Weights of a small self-supervised image encoder.
Model: 4.97M parameters, layers 14.
Data: trained on rendered landscapes of hills, water and sky, 145000 training examples, 26.8 epochs.
Rows from block 6 of a small self-supervised image encoder, named by matrix and row number. Rows with one number belong to one neuron. Each number is 500 + 50 x the weight over its row's rms, rounded and kept within 0 to 999. All counts start at 0. Numbers have three digits each. After the name is the row's rms in percent of the matrix's.
After each neuron's rows are labels from the 100 images, of 14848, where the neuron reaches its highest value: "lies over" is the class under the peak; "top examples" is what is common among them. Only what is clearly more common there than usual is listed. The data: rendered landscapes of hills, water and sky. In brackets: how many of the 100.
# fc1: MLP up (model.blocks.6.mlp.fc1.weight, 640x160), inputs 0-79
# fc2: MLP down (model.blocks.6.mlp.fc2.weight, 160x640, transposed), outputs 0-79

fc1.577 087:576611533480509553468537516564480506506458477437491527504530479557448433482424486515436440418554465514503491527497491524473626577495462555588523516490452445527453502450403513577597545536512506557530486532555500568509453447489519426536553508
fc2.577 086:451473393431543513541457527469509531547517496567493471431414517434536544493558481498551539547429558504485484525519491539485455425532488468463454476600475508490609562587557503417418394504490518516497478455450588459521516531375478537414478486
lies over: steep ground (32); snow (30)
top examples: snowy peaks (63); sun or moon in view (29)

fc1.22 082:508575488512524480474473448501526462567513416474378506530546475548522508477571497517533499391483507468414548486545571549496481462522514548629532398455458486471441473456479517504569444550580543483461500472532406501470528536581416524430509538
fc2.22 072:545453542541523566530509506590574503471495426533515429472486479489527417493449528552503439564465464572509529581492426443517482633516381524455456491609582563555502579517470461520394478418547519515483524511525464440461473661478545487578471454
lies over: snow (33)
top examples: snowy peaks (56); sun or moon in view (42)

fc1.475 143:500504452529595561532413492536490563392535534434558533409524447616479590537474453496455504390573550450441560399506571485454426473537523518524577530544500471467534459477498461456471455537494545530504515494604451510579465495531422453448525497
fc2.475 143:508490521489411449498606516439486392644499524564497500575499545417533439496531535522547517582421430572525459596502409523525600549492477486487416490434544496565462508495471497459512536472536435443467504492348581526426534511453535579506463556
lies over: snow (37)
top examples: snowy peaks (58)

fc1.569 071:551407515429497428482408520482501436480544521463579559542507433499503487561559502526440463507516415550477514522591416485501350456521601527459480423426474506471447458428505563513468560486535504411457436499491506471486563518458461591405453544
fc2.569 069:431489548471429576523500441485491543460469392499464455448396554453554408465397493514576480442446477513450462476548461471471521498556483484493565519504411489538544579533516477504481511494513459484436486503530521443402435432535522435475615451
lies over: gentle ground (61); steep ground (34)
top examples: purple alien crags (82); noon (62)

fc1.579 092:447530577464515479534519509484473565463580474375423479491559451439482448451606445533519454490468605492415463525508549515536537445558505414550540552459483521545451536422450491452455471554433516502412502512498587484497485526401477463552544453
fc2.579 092:501410524504431571478513537443537499534453484589486522549467431501588475454443461516511583530495511440532462544518471415559586458454302443439486522518461511448515429463505576532519556513467549590492468505551472450450510383458491561516412455
lies over: sky (76)
top examples: night (75)

fc1.264 104:455543499484445486410479471530522474550572525512509504518516408537507462550494482532526558538545539529538579506489496457471457428496603549515611453417544487457449396588543498513527467428589488550469575465445558543480480547524522479434424547
fc2.264 110:574458498475487521481469467509507552495513426592454497553472584526561474474572542518495457447435415506557426475448530512492510494410380468493438510507459502397499551388432464493446491571510470476620485422546482451491594556438556478590456479
lies over: gentle ground (65)
top examples: purple alien crags (84); overcast (50)

fc1.49 083:603485441467477537439443568574423492566481569442426480481484567477393368484475461469516501539500548401429581460455536404482457549437435501495478463511500508573430434543593510522542521518478540500403466424507459464482512565533520448513564489
fc2.49 095:542473490388537478519506477440475565407575493452537547594469537535545537500536541533501484419513516456409488570594560547500486485508536496530487482479467556452487484477434447469492497534598488489615428437494483541455553551430503518555508466
lies over: gentle ground (63)
top examples: green hills (41)

fc1.406 098:533500476445499545483549554547564593597477565441531500492536536588455503535516566529601528454453548582498356518498478451491463480483537425546454503470518458435421521539468537549594589501552482491486498405559426528551500428465439474468503527
fc2.406 097:432460514569559486596493478428354447512598541535488492464445442497559568514468420462396556483538545385444547419537546486456502500462456522440546484512576488536497484400505441441497455435509562551507428613503462514467487540581510528485504453
lies over: gentle ground (58)
top examples: night (64); desert dunes (37)

fc1.565 079:541555525439475551534552565524674420528445500478501531538530433443589520514454473460368571507529433531522432462502534494456519462488495534465509508503566596530524528538503449555583494515523481446486483493480505603494519515468506403517501486
fc2.565 074:482425516528509448477523432526440551457526465541480552459487621582467488519488505523547488485412530493513486477542453465547546497553508479562421455528455398512524460453542510399432522495409507517491442499540513369474497415556470561488513535
lies over: snow (57)
top examples: snowy peaks (64)

fc1.92 093:493474441514521542481508479490472524535583511473551457593514479448572509572460486495543574516441518563531475493459360394541464427478464469449502528483601484415453567476415489603475556532520537461539441506550482582541532475505413560426562461
fc2.92 092:509523524506458453552561583480443491535520521511527604480540382549430482503526540536436465531496543438467524504545590489374473454475512513579485489635481468495523445510600529434497430390544513440497535555551414479441511537486642417468506438
lies over: water (31)
top examples: night (85)

fc1.599 093:563597534542500523524450527489480495525537536435493478496509502582503497513448538532579481494444455483494559508500440509524373477497540507497428432468465539448491484438504500485490494505511559543604507491513618473420517463409469480594512509
fc2.599 099:528501482475458550455434431459526559526418357536491526582530444495518567491503470510556476562510504556459482565501500596492536575497477603512454509488477520522528540505493471491445553545397426426436535457527531521511528551522519572525543504
lies over: gentle ground (72)
top examples: green hills (52); night (50)

fc1.359 103:426410542521559527472465514362472454483523487475507473519517532481531428475462471513544531438545391490380581539556523526503501502492498499487582472511531460486410509416545510511501500427493488484512500467513598405544528447520481496566546628
fc2.359 111:577409489500452439566425558389494510446566489549527513434465443473502441443523477491535526505649436496574472512488510545495455480520490415467483472500453448418496492547556401475480460511585504542537494502533503463518508546516450490458488489
lies over: water (38); snow (27)
top examples: snowy peaks (54)

fc1.356 094:558525428547473549468498530554469614514565542524547470482595481475512520518471466493528515564500455559468486508533515438504593410532451507571462499488519528462475489455467489513480506502544496364403486455636510484554509429422471523513516382
fc2.356 098:522536537440514455519549413466473514475474419466505469469465532525422579491529499530566446491538552523532571438444520523469407484505519503477418539442435464531523503591557524521495485448446432490596562523390525524456433555579564525497545596
lies over: steep ground (62)
top examples: sun or moon in view (30)

fc1.523 086:459526472409507518555457438453387529515516454451537547506458510463449424533537524501524649455527469547554567527511508542498508556480442424523470506457581547510522552572442436462594399439516506543380491406472572529528558469489438455369593532
fc2.523 074:464507561559498416491511589510542476530505603527473445526503505498574504471475489557467347579460532459512512493471484475487580408532570582428544503525391445486466425455568522546427600457502489512618500620539442545492448496456532448582418488
lies over: sky (82)
top examples: sun or moon in view (80); sunset (76)

fc1.145 080:488497393430416494448424543445460488471426515464521420457454421496504482530481417502463477516484544573430540442557532394573542517472398447444487567456537506593488419521486502498502510462427531511446531461563469440518402503477564443515487520
fc2.145 089:445542534622445431476458449483557504565550420531533550498519532534550495479485511488507471501516484451514547539446483496440442428452548477536439443550504519449527520507492549491429435520414413487468496561366495529565542472524455502523446497
lies over: water (36)
top examples: sunset (61)

fc1.400 094:562467469512441463512416517487503514482536488420531450624477513555559459553487474624475520478489571503571538488513572485499506544420482504493523440504467487481453480465512441563465478439476438447411547570510582503495522455573463488406514505
fc2.400 118:414542519555505500506538534405505514559471479438512540469600363467526507494520462419559467531460476488469467442544493550444535469496497494533482541569436512546413474551468580519550601490476489532525464488519539573502491467554487444497530577
lies over: gentle ground (64)
top examples: overcast (74); green hills (48); dark volcanic rock (32)

fc1.67 088:542496517581459408520543518549519434470493506377507444472490453521541444464488490520517499422543475505494561549516462509539357487485462404535479454395438542569484506434466464540500523516593591486500441535466526416468423574490469370428607546
fc2.67 092:525523483489462516440473607441455446475538447518508484451470504590533503498562513469569516534510563462536498456509585480484540444504485420456526523437528466501506490541687540474516479419455499494508548578436462489425518498461574565513428488
lies over: sky (74); snow (26)
top examples: sunset (99); sun or moon in view (57); snowy peaks (42)

fc1.303 081:534564602395520597501546592410425536566518474482479504479540493400483504497427376502490451533477541541539534497511532472395419611502403502494483444512466479540430436505451461483463550496472547518474433449552540528548493505462468611517543515
fc2.303 086:484473481553503507513467500602582518517542474600472472554454456513491581530506518612493379509523444530489475495542522571455524457498566562580453516506464595443544543456467490508484480508392510472560593479556556535423522500391472495529456512
lies over: gentle ground (61)
top examples: night (68); red mesas (34)

fc1.502 135:448487616515500409495503486503455483484679474482541414515461477449499536483483477531472511512534499522550457499461525369562471436470490493531588458410560533530467477526497516472501475508583426449524574525539499413496487496403462535439622475
fc2.502 157:427496518487492564540568536412515552447471465533485543463495462497562495541581485476548373485526450497529523491479495433463489527524442461578532597592544473562532534540496394465546484507473484549490474404528515503567551496569575561532481525
lies over: gentle ground (84)
top examples: water (97); noon (86); desert dunes (42)

fc1.32 119:628343558551436521515501595444452562540545568390501491478464461522565448456463495472505469534533430549447508479473440572452516495497440450513558444509524472435527496526508542541485522416567550564524500523512535538585506402511496472482463606
fc2.32 116:527511426511498461461454503431481456505480519533547507507539483603533508503513478454435585469536511531419494520531572524512485518570476506400467503509499553551492370489532442528507574527451511462486491425467534425470508622481551552482545517
lies over: steep ground (38)
top examples: snowy peaks (58)

fc1.491 094:523441485500473513469536456416441476460563517564548500557607480492534525575524408449469472502550487410427415561558522464563442593510544506512465554485521448496508485550515499560478486401498468504491553547574497502470491495493524526507562513
fc2.491 096:459542452578470448533470505524450523475503492443523498436437523432484452435506532535438555566454491616532502452523552475448464586474474483487417484557452520450490563516454507403454429537489591473381506480548513456581552494491570434489483435
lies over: sky (100)
top examples: clouds (100); night (67)

fc1.8 109:531414421549522575438593477557453513450510492545479542522498424493508598589563461395489555543505498532530509578600507454408454468505491509614503549519550462480463520524465495455557436483488436503433491516547484443552462516459548534470646444
fc2.8 114:569457508545446475454430440566464503433457489457545494509449531456587432438520515459454466444469539493493408427487459612454469534514523575421475552416427498575536457401592478551483505535567452438537438509455639520425492416475566443543496479
lies over: gentle ground (77)
top examples: desert dunes (44)

fc1.158 094:558535569415555623469535618500424435508557551409477462425528457442600492481521519523561594505445555512468484551563531513433448510459490443459511474507545448444617478527456513499410448445538506455501505501487460574579413533502436452536455517
fc2.158 081:517532454517491356527460432468502498526482515494434494459519488595521441507494446562449599569492485563485559537585543462462471462514529587528458549457516534490429476493486502493481603499407567523470507451600486389392539554480528600521603462
lies over: sky (89)
top examples: sun or moon in view (86); sunset (72)

fc1.374 091:476500374564479423522527505512483482574477596456638545508502469517444456473526421547422574552491595491518521475481486549580495504523491497534496548489494496532508639469543453521485566424472478534429391518465472477494565404543508428471443522
fc2.374 098:382549552476501482502513529580523552471545423538407514472509539525508536540503466401509522457482475510573496505413471453447460498452422450533493492473560565542541411561471604562545397481475491508574466538517544545532478610495436475472443463
lies over: water (48)
top examples: snowy peaks (41)

fc1.329 124:483483517506457538512509589497432527491531419429514515621493489530432480604498569487504463605422525408456492524596522555472532545509622495461518518433518646523341492445440483529456436461370548529495486516547504545475538565541476476464554529
fc2.329 153:432546405466484469470480396546496511497504596498508497424537598575448567520489521415540529477475583568563476572426503495467469485605493486512484463555477400552526462500506553509532510550534482483541443333530529436442435575482432494495586496
lies over: sky (77)
top examples: sun or moon in view (83); sunset (78)

fc1.128 088:506511490498489532565588538492519455506463425514528494486534532487544469554523530551576566553552520554510468515474586446418443477516540627533515494384497470470440470556454429496518505478460434538436577416462546510537532596586517496535546480
fc2.128 089:542498457564454450442433467477537483478549597440536496508471511516459524473446497529440438490422510445520574527512453561618540515506508420522474548580502602524518514457510511574483500513536526483595490592485472494522500402463496494494463520
lies over: steep ground (35)
top examples: noon (56); snowy peaks (37); red mesas (33)